Rows from block 3, named by matrix and row number. Rows with one number belong to one neuron. Each number is 128 + 24 x the weight over the matrix's rms, rounded and kept within 0 to 255. All counts start at 0.
# fc1: MLP up (model.blocks.3.mlp.fc1.weight, 1536x384), inputs 156-194
# fc2: MLP down (model.blocks.3.mlp.fc2.weight, 384x1536, transposed), outputs 156-194
fc1.640 [129  84  86 107 124  82  98 104 129 121 117 135 144 171 122 147 100  99 118 145 140 148 173 106 143 138 143  93 133 138 115 108 159 157 160  95  90 135 147]
fc1.641 [113 160 106 121 104 139 111 126 120 175 117 144 146 122 131 147 124 151 151 115 154 170 152 162 146 117 138 112 111 136 156 137 154  94 155 139 130 156 129]
fc1.642 [106 135 124 176 126 127 132 142  97 104 141 117 184 119 201 165 115 108 104 139 132  80 143 102 128 136 104 158  71 125 142 122 162 133 107 132 118 141 108]
fc1.643 [144 142 121 158 136  91 127 110 186 126  88 112  73 145 135 140 136 117 116 107 149 157  96 176 148  84 115 146 116 151 101 111 140 117 127 162 173 145 159]
fc1.645 [120 152 122  81 149  82 102 136 156 123 143  86 140 106 156 102 143  82 143 113 155 144  78 132 156 136  98 130  97 100 135 116 113 101 102 113 116 179 141]
fc1.646 [130 158 143 140 125 144 161 110 185 178  82 132 130 121 131  98 119 121 128 136 129 156 110 115 138 130 117 110 132 117 165 128 133  99 130 142 122 160 107]
fc1.647 [101 147 171 138 102  96 108 124 143 133 152 188 122  75 133 118 122 121 118 133 199 128  97 163 101 126 147 130 134 137 132 123 153 120 146 108  98 157 144]
fc1.648 [136 141 148 110 123 115 164 129 135 140 111 148  87 101 128 102  99 131 152 128 132 175 122 149 165 108 111  97 138 118 178 109 135  97 135  70 158 144 115]
fc1.649 [122 160 117 153  73  92 133 120 123 148 129 150 142 109 122 148 126 104 142 137 123 140 110 136 125 164 151 145 148 156 154  89 103 132 146 156 137 139 126]
fc1.651 [122 110 121 116 135 139 128 144  91 104 122 107  95 145 156  72 105 130 121 132  61 130 135 117 107 132 101 128 130 106 169 108 138 128 126 129 129 115 176]
fc1.653 [112  89 152 120  70 141 129 141 127 143 122 168 174  85 129  83 140  99 139 123 172 132  90 135 115 142  75  87 110 139 200 141 157 109 110 147 111  94 100]
fc1.654 [146 149  87 122 120  97 126 121 129 103 136  90 146 148 186 155  65  98 132 145 121 158 171 126 151 102 115 132 143 140 144  98 124 101 125  88 101 135 108]
fc1.655 [138 158 132 116 154  72 137 132 122  92 131 116 121 122 134 121 124 121 135 129 148 124  82 101 138  79 121 138 131 119 137 110 109 122 175  68 172 133 114]
fc1.656 [151 134 116 142 154 116 163 123 161 144 113 130 152 124 122 139 114 123 180 134 187 163 113 123 149 157 101  82 131 140 115 112 142 115 127 117 121 133 128]
fc1.657 [119 155 100 111  82 118 133 107 116 106 131 129 142 152 146 131  82 125 127 144 156 153 139 121 143 136 125 108 104 144 135 105 152 107 137 103  77 220 150]
fc1.658 [141 158 181 103 109 105 150 134  77 117 105 155 148  89 161 125 129  97 170 130 125 138 128 162 136  92 111 121  81 126 163 107 115 176 143 100 153 115 124]
fc1.659 [ 96 102 147 130  99 118 106 132  83 169  43 122 113 156 126 127 149 107 111 139 119 108 125 138 129 150 114 171 131 150 153 134 128 145 108 106 133 142 185]
fc1.660 [152 151  93 126 150  96 123 146 140 151  75 171 125 117 140 137 141 107 154 119 124 122 137 113 130 111 120 136 136 162 158 169  96 116 133 127 149 132 108]
fc1.662 [121 139 166  91 150 118  95  78 151 104 140 117 109 139 141 120 101 105 127 128 131 130 168 125 127 118 108 124 123 116 113 123 160 134 126 126 147 146 114]
fc1.663 [129 126  99 109 108 115 142 143 159 144 103 116 127 163 150 121 125 106 101 133 100 110 162 168 114 104 124 167  67 119 111 126 173 186 178 102 149 107 142]
fc1.664 [133 155 134  87 128 107 172 130 114 138 104 120 122 141 150 131 127 156 174 113 175 160 157 116 180 102  93 133 127 129 175 134 110 126 153  69 129 150 108]
fc1.665 [151 150 171 117 162 128 177  94 152 127 137 107 135 155 131 109 122 139 151 108 187 125  62 156 160 116 121 139 138 120  92 124 114 119 178 113 119 151 116]
fc1.666 [ 96 195 114 146  97  91 145 129 127 173 119 131 155 135 151 174 119 129 126 124 170 158 124 123 170 120 140 157 151 148 125 125 105  97 117 170  57 109 118]
fc1.667 [128 128 146 115 106 118 110  86 108 100 116  84 142 166 178 121 120 131 147 131 136 131 153 116 189  86 122 109 148 144 187 138 100 183  91 120  87 144 134]
fc1.668 [ 94 157  90 122  50  95 105 136 121 181 117 177 121  81 112 137 135 100 126 158  98 151 168 157 134 127 131 168 136 110 178 123 133  98 136  80 129 107 136]
fc1.669 [129 184 133  87 121 107 189 123 142 141 139 101 157 143 161 119 106 106 115 110  84 132 158 103 115  83 159  88 124 116 123 118 129 107 137  97  92 118 140]
fc1.670 [146 149  78 139 116 138  98 107 138 130 154 161 112  92 123 131 129 142 116 131 127 130 103 195 133 135 125 110 128 127 131  91 132 140 108  72  98 141 104]
fc1.671 [117 176 125 144  94  77 103 117 136 155 106 143 147 129 118 141 123 115 132 160 164 132 107 160 110 140 146  84 109 165 137  90 138 108 129 105 100 156 116]
fc1.672 [117 110 147 151 156 105 138 150  94 125 132 101 165 118 157  93 142 113 126  95 117 195 109 104 125 111 126 124 121  72 144 112 113 175 101 103 140 116 154]
fc1.673 [128 111 145 146 112 172 160 142 142 124 139 111 132 103 109 119 104 136 110 102  95 110 123 156 119 138 117 130 111  86 130 101 117 128 155 119 131 126 133]
fc1.674 [111 126 138 108 132  74 141 120 128 141 142 145 115 140 129 112 112 115 157 121 164 170  88 106 160  83 105 127 102 132 165 114 149  92  97 137 112 150 116]
fc1.675 [162 168 129 105 129 119 165 149 124 123 148 120 107 105 151 116 126 124 187 175 102 130 153 137 193 119 101 115 135 117 124 117 122 120 132  40  97  97 117]
fc1.676 [118 171 143  88  94  97 176 142 125 162  98 133 183 142 146 121 145 133 122 134 115 114 127 100 148 122  73 127 105 125 167 133 139  99 114 117  94 118  80]
fc1.677 [143 130 101 132 144 127 122 102 119 116 103 116 139 142 131 120 119 103 173 114 104 126 158  84 130 124 119 105 112 149 133 149 141 106 122 105 119 138 139]
fc1.678 [ 93 137 155  60 124 137 106  94 104 126 108 124 165 170 167  93 113 115 126 149 119 164 154  88 136 127 129 101 115 131 129 120  69 151  89 124  94 148 137]
fc1.680 [133 121 132 129 134 110  67 137 114  95 111 110 132 116 145 142 122 143 127 120 140 132 116 154 127 109 112 116 109 173 117  98 163 148 109 113 152 123 152]
fc1.681 [ 47 113 122 129  98 138 119 134 113 191 120 136 111 132 138 132  90  95  88 105 103 149 175 137 155 138 120 113  97 114  92 114 137 126 126 135  99  86  99]
fc1.682 [129 122 122 121 127  75 191 127  62 140  82 125 128 173 174 134 108 108 157 126  84 106 122 146 147 123  48 107 122  97 104  94 155 107 112 151 149 139 171]
fc1.683 [125 130 106  93 105  83 134 133 103 138 151 127 166  73 126 152 159 109 141 118 149 194 109 145 135 122 110 151 172 163 166 120 188  97 141  57 106  93 169]
fc1.684 [127 173 138 135 119 122 159 137 126 105 151 155 116 105 134 101  90 137 136 128 124 133 139 132 142 125 117 114  99 129 168 119 124 120 138 128 124 120 128]
fc1.685 [ 80 166 140 132 109 116 120 130 119 137 115 108 137  91 162 117 125 100 135  76 127 149 132 147 117 101 134 155 119 121 170 113 120 190 143 158 128 162 150]
fc1.686 [133 117 119 126 129 138 139 103 111  96 107 127 195  64 101 128 142 129 167 165 117 127 110 134 104 115 145 104 154 163 138 129 148 133 142  93 159 121 109]
fc1.687 [ 95 172 152 117 138 134 154 147 125 102 157 130 131 162 179  87 115 117 108 127 137 121 151 119 156 143 112 120 103  99 119 121 100 158 119 116  42 119 126]
fc1.688 [ 86 137 134  85 111  70 137 134 107 137  85 146 145 106 168 120 132  88 127 123 161 153 121 128 156 113 109  99 113  95 157 116 129  82 147 120  83 110 113]
fc1.689 [126 146 126 101 129 160 139 125 122  96 115 106 129 128 135  91  70 121  98 122 114  84 140 124 181 162 110  96 113 132 115 117 103 133 125 149 103 149 107]
fc1.690 [125 119 118 139 123 105 117 163 116 130 118 116 161 123 155 135 101  86 114 133 175 102 125  90 132 155 101 110 124 129 125 150 127 120 129 130  94 172 113]
fc1.691 [ 64 120 124 123 102 110 119 127 116 135 136 143 116 125 192 104 111 117 135 125 160 135 133 147 148 104 106 131  89 124 125 121 155 152 148 124  94 140 114]
fc1.692 [107 147 141 125 129 107 128 119 114 130  81 124 131  91 166 106 107 112 122 116 151 135 132 141 116 106 100 140 125 101 174 106 103 119 137 105 112 131 155]
fc1.693 [131 160 156 113 121 128 134 134  78 109 107 101 158 134 200  79 100  97 111 112 153 136 102 151 104 121 131 117 107 131 140 121  92 136  88 133  96 154 153]
fc1.694 [130 184 111 148 133 128 147 108 113 147 135 114  92 158 163 106  72 117 107 148  81 155 151 123 146 113 123 140  99 117 137 121 147 135 107 113 114 148 137]
fc1.695 [148 177 131 133 111 119 173 154 136 151 119 118 171 153 144 166 117 132 137 109 148 125 118 180 130 105 133 106 113 119 152 113 130 102  59 106 151  87 124]
fc1.696 [139 140 110 155  91 105  92 134 107 133 129 133 122 147 157 128 152 106 127 134 138 160 151 113 127 109 132 129  79 156 111 145 145 155 161 118 127 144 119]
fc1.697 [119 126  94 151 112 133 149 130 114 143  85 101 121 157 160 133 123  68 143 162 125 125 117 113 148 147 108 128 118 120 115 131 141 127  86 103 123 115 144]
fc1.698 [ 94 112 104 133 150 108 135 113 131 112 140 154 106 103 163 130  85 131 144 122 109 130 108 115 103 101 116 186 139  95 145 110  97 133 122 135 103 163 145]
fc1.699 [ 79 164  94 126 131 126 143 108 147 198 118 147 113 138 135 119 125 139 138 119 146 186 125 171 136 129 105  68  93 107 108 138 133 158 160 112 112 140 112]
fc1.700 [116 163 134 141 135 148 125 125 144 110 152 121 144 122 133 109 118  99 112 128 131 147 130 137 146 130 125 166 128 135 129 114 172 148 129 143 136 125 115]
fc1.701 [114 145 159  95 117 133 151 117 153 167  62 148 133 137 124 103 115 159 122 118 162 119  69 128 125 147 124 133 167 116 106 140 109  84 154 162 103 173 159]
fc1.702 [125 109  93 107  79 134 102 133 139 171  89 167 117  94 140 144 148 136 161 142 167  91  95 160 117 133 121 112 150 159 166 124 113 127 143 128  83 122 117]
fc1.703 [118 109 155 176 123 134 146 138  93 129 139 162 106  98 183 141 126  90 140 101 126 147 104 159 113 135 113 109 129 133 144 153 140 100  89 123 109 123 134]
fc1.704 [112 147 147 116 124 157 157 120 151 137  68 147 127 148 114 141  75 132 133 164 147 101  86 108 182 146 101 118 121  97 115 126 100  93 122 154 115 125 118]
fc1.705 [ 84 121  97  90  89  82 150 105 107 139 115 158 106 129 167 137 143 134 141 176 213 107 105  90 152 114 135 124 138 147 162 132 108  63 122 102  62 134 139]
fc1.706 [158 166 135 124  90 115 182 131 126 103 155 126 148 106 134 136 144  68 146 139 134 119 121  92 151 153 104 131 136 138 102 145 150 150 138 103 152 160 106]
fc1.707 [ 59 160 147  80 126 121 136 126 137 143 129 177  99 129 135 100 146  68 146 129 139 176 111 129 135 118 113 128 112 108 129 118 157 142 180 147 136 114 118]
fc1.708 [131 115 128 103 115 152 127 120 119  95 128 122 151 109 124 137 128 126 141 111 111 101 142 137 130 119 121 110 137 141 169 139 107 135 157 146 146  85 131]
fc1.709 [ 89 179 134 112  77  78 127 101 132 150 121 154 132  93 161 123 143  76 166 111 153 115 107 151 143 118 118  79 125 112 152 131 135 135 114 136 136 124 109]
fc1.710 [133 126  94 117 141 120 116 113 141 105 119 116 152 114 193  96 139 112 166 138 143 125 119  86 136 128 121 113 118  90 164 116 116 138 130 126 123 113 115]
fc1.711 [132 145 146  83 145 131 123 123 137 139 110  88 144 162 161  86 100  98 109 155  85 120 157 100 127 119  93 107 134 108 100 131 118 160  90 151  96  95 143]
fc1.712 [127 163 124 139  87  67 159 149 104 137 105 154 158 136 150 131 123 106 147 139 137 133 130 152 155 113 108 107  98 139 174 119 140 140 154 139  98 125 114]
fc1.713 [135 140 127 119 125 132 149 136 139 143 133 113 126 147 132 142  91 102 115 109 165 111 108 105 114 109 131 137 164 139 123 117 152 143 155 130  86 141 128]
fc1.714 [138 148  96 128 127 137 150 110 130 121 139 114 115 158 155 100 146 142 112 145 102 114 154 136 127 123 114  97  96 124 139 140 137  88 108 138  89 116 129]
fc1.715 [122 126  72 148 124 127 142  94 128 145 157 112 121 162 123 153 120 138 123 152 116 139  89 155 155 100 122 147 102 127  98 130 161 152 161 119 161 210  88]
fc1.716 [100 150 137  97  86  68 100 154 117  99  63 126 165 110 144 117 137 158 129 116 103 144 129 129 154 145 138 159  97 108 177 128  67 102 111  99 123 114 115]
fc1.717 [133 162 103 114 133 104 110 133 107 117 121 144 157 118 189 136 136 124 150 130 124 114 154 101 122 107 135 104 154 105 174 142 151 153 174 107 150 111  93]
fc1.718 [130 134  92 104 120 142 170 136 101 145 148 102 100 124 169 117 124 103 144 119 150 112 149 167 146 136 132  30  93 110 156  98 122  93 116 100 120 160 166]
fc1.719 [ 78 136 129 137  70 103 175 136  98  76 132 138 161 132 153 142 128 133 114 130 165 153 145 105 131  92 102 145 117 128 188 122 126 149 164 137 161 147 102]
fc1.720 [109 149 101  99 104 102 100 155 122 129  76 108 119  94 140 135 106  99 107 123 130 115 184 142 128 117 136 119 153 114 133 137 117 137 147 111 100 110 131]
fc1.721 [126 143 113 138 166 121 158 116 116  97 127  93 165 127 125 115 139 102 193 114 124 171 120 102 147 121 116 132 125 122 138 118 157 166 125 113 102 126 122]
fc1.722 [122 132 106 146  89  69 196 121 105 100 104 135 152 119 166 137 115  83 153 122 131 104  91 151 148 120 113 115 107 114 130 108 137 119 123 107  88 152 127]
fc1.723 [126 142 171 148 103 113 113 134 126 163 117 132 144 142 125  94 141 110 128  87 140 152  92 132 164 145 119 127 143 117 121 144 143 138  75 126 131 105 120]
fc1.724 [109 118 108 142 121 116 126 136 111 129 125 121 150 112 104 131 135 136 159  99  76 134 158 139 133 131 122 136  67 127 122 116 147 178 126 148 147 123 127]
fc1.725 [147 147 119  75 109  83 132 114 122 123 113 141 149 135 147 130 118 131 119 135 171 139 139 162 165  92 115 129  83 133 113 108 124 103  73 102 130 124 178]
fc1.726 [128 154 178 159 126 117 161 116 105 162 109 116 140 160 126 136  82  51 139 109 154 154  96 128 138 115 112 130 143  94 119 123 157 185 130  91 128 102 158]
fc1.727 [156 117 130 121 114 155 138 113 144 101 129 109 167 112 118 120 134 107 139 136 168 121 135 149 137 177 138 116 133 150 130 121 132 133 111 128 131 113 109]
fc2.640 [171 161 107 114 115 123 118 105 144 162 136 123 126  96  68 166 112 140 166 185 113 200  62 102 126 169 144 176 161 145 120 130 114 120 180 142 119 118 128]
fc2.641 [125 164 128 126  80 122 119 130 118 160 130 126 105  98  94 165 129  87 106 120 102 135 160 164 118  95 153 109 131 154 143 160 101  97 121 147  93 127 118]
fc2.642 [116 111 135  93 122 135 122 166  92 140 149 149 155 104 134 144 113 133 119  87 143 124 142 165 166 123 102 156 142  93 158  78 121 105 139 162 112  89 128]
fc2.643 [135 149 121 157 139  78 132 104 140 156  91  78  99 123 111 133 104 135 116 122 115 135 114 109 132  82 133 119 130 127  70 113 113 119 128 113 135 133 133]
fc2.645 [127 163 147 146 159 136 109 106 135 135 122 108 153 117  84 130 142 104 133 111  74 145 135 122 100 131 137  98 125 135 126 135 173 124 143 144 110 113 130]
fc2.646 [120 139 149 173 159 109  91 115 164 133 116  93 168 123  70 138 149 136 149 128 137 130  97  98  92 163 160 143 152 140 110 133 133 119 136 168 108 130 125]
fc2.647 [ 66 128 135 127 136 166 141 127 156 109 105 165 127 110 133 150 162 142 146 103  99 105 115 125  94 120 125 132 145 118 130 125 112 125 127 119 119 110 143]
fc2.648 [ 64  92 133 154  94  83 111 125 109 113 160 117 141 114 121 157 129 109  88  90 152 130 133 129 103 191 113 170 154 122 112  88 152 137 119 141 123 137 160]
fc2.649 [128 121 125 134 154 119 120 131 120 112 106 141 128 154 107 134 103 141 131 144 104 133 115 108 124 134 134 131 104 166 111 107 154 122 127  95 124 122 127]
fc2.651 [182 180 126 134 120  65 145  76 170 152 153 127 118  89 174 116  92 105  98  99 114 156 131 175 153 114  96  94 169 104 122 137 110 103 169 132 105 185  80]
fc2.653 [104 151 142 122  72 130 119 110 179 166  77 178  60 107  12 124 145 140 111  93 133 134 115 195  99  94  97 177 104 136 126 193 106 130 159 149 112 117  99]
fc2.654 [ 84 198 149 121 118 106 108 144 171 151 135 115 134 112  96 145 134 117 102  79  82 172 158  93 149 140 102 172 159 135 115 134 169 100  94 160 121 147 102]
fc2.655 [129 132 147  81 120  71 136 127 149  92 155 108 105 158 113  87  94 122 104 138 124 112 149 162 103  97 107 121 140 109 107  95 137 103 170 120 180 110  90]
fc2.656 [ 83 118 124 171 130 120 120 127 129 117 111 137 144 126 110 161 144 121 137 122 133 115 116 130 107 169 136 164 124 137 114 117 114 154 135 150 123 156 172]
fc2.657 [109 133 119 129 142  99 150 118 127 125  92  83 140 147 114 136 117 109 123 138 143 123 135 106 142 125 109 104 107 124 119 139 134 155 128 103 151 105 141]
fc2.658 [ 93 117 121  97 103 109 135 146  80  93 125 139 137 147 123 143 143 139 128 117 161 165 132 165 142 124 104 135 108 118 145 117 140 128 130 125 134 198 134]
fc2.659 [122 124 154  76 134 128  66 180 103  94 114 154 111 112 110 104 125 132 120 139  85 157 108 127  89 141 120 124 158 107 138 127 143 124  85 131 159 103 152]
fc2.660 [108 174 114 132  83 162 154 122 143 147 128 182 131 138 140 167 122 128 144 159 144 115 121 142 140 117 127 179 122 139 155 183 122  75 136 112 103 160 103]
fc2.662 [ 90 134 127 154 122 108 104 106 114 127 122 100 120 141 147 116  89 110 112 116 144 151 132 138 140 126 155 146 142 125 139 105 129 131 116 138 125 143 106]
fc2.663 [190 157 110 131 107 150 162 128 176 118 119 151  93 155 145 138 141 131 163 148 137 107 117 135 122 118 113  82  92 146  87 167 182 177 140  98 150 126 124]
fc2.664 [133 102 141 104 100 109 149 121 124 111 154 143 120  96 133  88 161 101 123  85 119 125 162 140 155 122  98 134 114 139 161 150 120 176 181 118 149  89 132]
fc2.665 [147 147 122  92  63 119  79 144 106 133 118 162 116 117 102 133 143 114 118 193  93 117 161 107 138 134 160 116 130 166 148 186 100 109 131 116  94  95 127]
fc2.666 [105  92 122 125  98 105  79 145 123 139 133 138 119 132 101 123 120 157 102  85 123 101 131 151  69 137 162 152 132 122  89 104  88 136 118 169 155 115 166]
fc2.667 [185 110 134 126 144 140 105  95 168 120 122  80 142 160 123  96 138 155 141 210  72 123 168 101 148 136 131 139 113 140 164 110 125 164 106 120  98  82 129]
fc2.668 [163 162 115 163 139 173 175 138 126 146 147 158  97 118 140 181 168 121 121 153 138 145 135 136 126 113  82 114 149 138 114 123 141 142 151 151 126 121 103]
fc2.669 [ 84 130 114 118  99 107 156 122 123 100 147 135 125 139 108 155  87 148 118 136 148 133 139  98  96 155 124 125 117 163 128 108 135 111 116 136  94 153 131]
fc2.670 [104 160  90 104 131 107  91 124 134 141 141 198 133 138 133 116  70  97 104  78 126 149 125 126 151 133 141 146 143 117 142 124 136 100 132 150 129 168 117]
fc2.671 [ 97  98 122 140 122 100 113 145 136 152  67 133 129 146 111 179  84 115 107 123 105 153 118 132 151 115 140  97 123 139 115  79 181 137 108 110 148 144 122]
fc2.672 [ 83 166 149 131 141 144 113 113 147 166 201 131 141 119 102 101 212 152 119 129  90 131 110 166  98 149 131 135 148  87 121 134  98  89 108 177 134 130 137]
fc2.673 [ 85 138 129 109 103 134 136 127 139  94 144 158 122 115 143 125 119 117 120 135 156 132 129 154 121 126 115 136 136 130 154 124 148 134 125 135 117 123 128]
fc2.674 [181 128 116 138 149  82 150 112 110 142 100  94 129 188 123 186  78  85 116  67 140 131  93 160 152  74 157 118 122 122 109 141 149 108 156 101 168 153  91]
fc2.675 [ 86 104 122 142 104 116  50 150 102 108 122 126 156 127 130 123 147 143 127  72 112 150 124 129 111 156  88 108 101 137  97 124 107 117  88 187 176 158 168]
fc2.676 [176 147 113 115 142  97 158  84 151 147 150  92  91 158  72 134  87 188 140 141 108 194  81 107 144 120 147 156 161 138 107 152 132 136 145 159 107  97  98]
fc2.677 [121 167 162 123  86 165 145 120 159  98 137 150 133 117 142 152 135 132 134 137 150 126 131 135 148 108 129 135 126 146 141 161 122  91 155 141  95 140  91]
fc2.678 [135 112 137  69 124 171 123 145 134 149 126 133 115 105 159  64 122 105 101 123 134 133 152  67 163  89 150 130 130 125 162 141 150 113 137 135 104  64 117]
fc2.680 [131 142 116  96  80 130 128 154 146 128 107 148 114 120 128 142 134 140 114 130 122 146 112 160 143 102 125 138 116 130 114 117 104 119 135 121 138 141 122]
fc2.681 [161 137 107 143 110 143 164 107 117 130 131 123  93 101 186 116 138 128 156 173 140 109 139 111 111 117 108 144  88 131 129 152 122 143 141  82 149 157 147]
fc2.682 [146 123 143 112 109 136 170 124 106 102 129 129 116 140 140 171 165 115 132 147 188 103 103 118 125 149 116 155 111 140  80 147 137 141 152 145 156 186 135]
fc2.683 [149 131 146 159 120 151 146 145 172 152  95  97 107 137  81 156 109 144 129  98 118 102 125 165 142 107 136 131 126  86  86 132 148 144 119 128 135 142 138]
fc2.684 [165  87 115 138 155 172 125 131 118 115 117  76 133 137 101 110 163 152 119 136 124  96 132 108 135 144  97 114 129 101  97 122 108 171 126 159 129 106 169]
fc2.685 [139 145 130 125 153 113 143 101 111 143 114 103 143 142 107 118  99 109 120 137 146 107 100  61 118 123 175  92 143 145 108  89 145 135 124 118 101 122 121]
fc2.686 [108 152 116 139 124 170  87 113 187 135 123 123 113 114 127  99 124 159 129  98 116 114 145 152 133 152 162 144 136 119  98 181 103 111 122 140  83 122 113]
fc2.687 [166 135 122 105 148 156 100 141 153 141  95 115 151 103 112  85 151 165 169 159  41 108 122  67 118 128 208  86 138 101 114 136 111 119 105  74 119 114 145]
fc2.688 [133 119 143  77 121 149 131 130 122 103 132 139 114 125 154 130 152 122 130 165 111  93 113  88 139 111 102 163 117 140 147 153 167 110 154 100 109 106 116]
fc2.689 [112 143  88 161 114 139 138  96 159 150 100 106 124 107 118 104 119 159 158 116  79  88 126  67 117  89 173 148 102 157 151 164  90 133 137 104 134  85 120]
fc2.690 [108 125 126 128 120 147 125 131 125 133  88 112 145 122 150 129 136 119 117 114 152 134 111 128 141 158 114 155 136 150 126 150 127 130 132 138 126 146 139]
fc2.691 [130 130 128 116 126 157 125 138  86 136 148 121 120 127 118  94 146 111 119 163 112 115 123 125 122 139 147 102 121 112 122 126 118 175 116 135 141 133 148]
fc2.692 [164 106  56 120 136 129 112 159 122 143 100 141 108 134 134 171 128 118 134 159 133 138 131 134 144 115 154 146 115 127 132 110 123 100 163 144 133 121 115]
fc2.693 [146 159 138 123 156 120 131 111 135 145 131 122 168 124  96 140 116 119 133 133 145 127 130 154 136 122 164 108 126  96 107 148 153 117 119 117 115 157 121]
fc2.694 [120 135 119 154 142 118  80 167 144 144 139 150 154 121 132 105 114 119 129 170 106 108 136 109 147 148 177 144 122  92 141  86 119 105  97 133 137 106 161]
fc2.695 [127 114 144 120 131 157 106 108 116 125 148  86 170 111 146 136 142 138  99 133 103 136 138  86 135 149 116 141 129 126  96 132 140  99 143 147 129 107 125]
fc2.696 [101 157 104 151 102 152 141 117 152  84 120 150 117 141 159 129 125  94 117 146 128 112 157 157 136 113 125 146  99 137 129 160 138 114 134 161 118 137 126]
fc2.697 [ 79 118 130 154 139 151 140 151 100 116 127 158  75 104 151 149 122 142 168 116 133 125  58 120 117 151 120 168 111 130  75  83 109  90 107 175 158 188 148]
fc2.698 [116 107 111 149 140 149 131 116  85 118 128 116 132 166 149 142 122 122 132 126 112 120  94  96 110 129 140 112 134 145 114  90 160 105 105 126  93 166 127]
fc2.699 [139 148 120 109 116 101 111  98 133 140 107 117 106 138 165 122 117  93 105 117 116  56  81 139 130 137 133 101 113 108 110 110 135 164  92 135 142 109 160]
fc2.700 [105  97 123 126 131 132 138 160 152  96 133 141 138 140 114 126 144 119 129 123 146 114 142 125  81 159 108 135 139 122 117 116 129 153 114 120 133 149 158]
fc2.701 [123 150 105 111 120 130  85 151 138 151 138 133 120  93 107 119 162 107 117 140  73 144 159 103 124 122 163 103  78 147 156 158 150 130 153  85 128  52 119]
fc2.702 [157 135 115 143 125 122 104 108 161 140 129 148 150 155  91 173 131 122 106 144 126 138 136 148 131 145 130 146 157 135 140 137 155 101 148 133 120 198 118]
fc2.703 [ 85 142 110 157 145  73 110 124 147 131 138  96 104 116 118 144 169 117 112 129 113 136 116 103 146 110 129 101  94 133 143 145 143  92 111 110 113  96 143]
fc2.704 [138 142 155  85 113 110 115 161 146 134 121 178 130 188 179 125 158 116 139 130 149 195 144 206 144 119 117 119 159 112 124 123 131 168 131 162 125 155  87]
fc2.705 [126 142 104 150 136 104 193 125 136 105 179 166 120  95 120 111 109 132  90 115 171 140 110 142 176 109  81 131 160  86 161 114 148 137 135 140 129 101 141]
fc2.706 [118 141 117 132 139 154 100 112 146  85  91 131 148 145 147 134 121 115 123 129 118 142 116 116 143 157 175 166 106 153 113 193 159 123 120 133 124 126 118]
fc2.707 [ 98 138 152 138 118 112 171 156 121 112 114 181 167 127 155 125 154 132 190 133 142 117 119  71  85 145 105 119  92 129 139  93 126 148 167 153 151 182 138]
fc2.708 [124 124 131 149 103 128 101 102 158 140 109 130 126 111 109 121 130 130 109 117 132 102 143 141 121 130 157 123 124 150 116 184 102 107 146 133 101 149 120]
fc2.709 [126 138 134  96 138 126 156 145 171 136 144 143  89 118 137 126 128 129 116 115 135 145 108 111 136 153 114 139  94 115 133 135 131 112 115 104 117 118 122]
fc2.710 [ 96 112 150 184 113  86 125 145 107 151  97 122 127 130 109 121 128 147 131 126 160 113  96 157 117 102  98 142 152 137 139 108 134 141  99 146 137 163 107]
fc2.711 [110 104 127 122 136 170 114 137 136 156 159 121 123 132 131 101 164 124 132 137  85 161 143  87 112 141 110 137 179 142 189 140 170 128 121  77  55  74 137]
fc2.712 [139 140 123 114 137 120 151 147 143 143 116 155 120 104 131 119 106 128 135 148 105 129 102 126 146 118 126 113 152 127 156 127  92 157 129  85 163 112 106]
fc2.713 [131 113 125 135 114 140 137 102 104 127 101  96 103 157 102 112 130 109 138 128  94 135 137 165 107 104 121 120 122 128 124 124 155 139 151 109 172 145 133]
fc2.714 [144 139 181  91 126 137 142 108 154 104 134 153 116 107 169 117 112 161  64 112 187 126  69 123 159  96  98 178 138  97 105 148 151 140 159 152 139 170 106]
fc2.715 [201 166 134 112 108 160 143 113 115 145 133 143 125 150 163 124 104 152 162 121 111 123 131 113 134 103 146  68 120  92 140 120 132 107 155 147 149 119 135]
fc2.716 [128 100 127 100 131 115 125  94 123 177 106 124 124 140 119 146 119 149 160 118 107 166  94 187  92 126  94 138 178 137 129 127 150 107 130  69 150 161  95]
fc2.717 [129 167 163 155 128 152 149 130 112 149 115 148 138 116 100 139 137 144 144 128 151 143 131 122 113 103 103 149 127 141 132  96 105 157 135 134 149 142 112]
fc2.718 [188 150  61 131 179 145 153  89 190  90  90  52 154 124 134 113 117 206 175 192 102 119 135  29 113  79 149 167 133 130 105 126  46 169 109 102 125 118 179]
fc2.719 [152 134 101 146 148 110 142 122 139 193 124 113 103 135 100 125 111 125 180 149  85 127 168 145 154 130 128  79 141 152 116 149 152 118 132 128 143 122  85]
fc2.720 [113 145 119 138 147 149 115  79 141 167 131 108 123 114 129 106 106 128 124 116  99 144 119 142 129 141 168 130 157 101 126 126 143 134 110 130 116 137 116]
fc2.721 [ 76 130 102 114 122 114 121 122 124 129 129 131  72 104 125 129 135 153 115 128 115 143  70 160  94 170 138 128 105 114  91 125  86 151 109 168 135 154 160]
fc2.722 [135 118 116  93 116 101 129 174 115 129 154 129 104 101 148 121 141 143 101 120 113 165 113 138 143 109  77 111 125  84  99 108 181 113 139 103 155  87 116]
fc2.723 [130 136 148 169 194 163 132 101 125 121 148  85 166 146  85 106 134 136 163 196 114 134 108 138 176 155 146 129 127 120 142 121 112 158 134 116 117 107 137]
fc2.724 [176 164 149 127 120 135 179 143 131 142 125 122 107 130 129 175 115 122 134 111 191 138  91 110 170 112  98 146 147 133 127 135 115 100 143 165 123 152  96]
fc2.725 [186  84 118 117 145 112 117 154 109 123 122 159 180 189 147 134 120 145 182 183 138 129 175 146 132 143 106  95  92 173 123 151 168 170 113 115 111 122 110]
fc2.726 [115 138 181 168 114 150 129 109 150  71 131 110 187 145 131 111 133 145 114 126 192 102 119  92 169 157 106 133 160 146 150 135 112 136 107 186 125 129 135]
fc2.727 [112 121 123 182 129 118 103 110 135 130 110 115 145 142 102 147 119 127 126 121 149 116 146 142 122 172 134 132 123 149 131 133 118 144 118 127 138 155 144]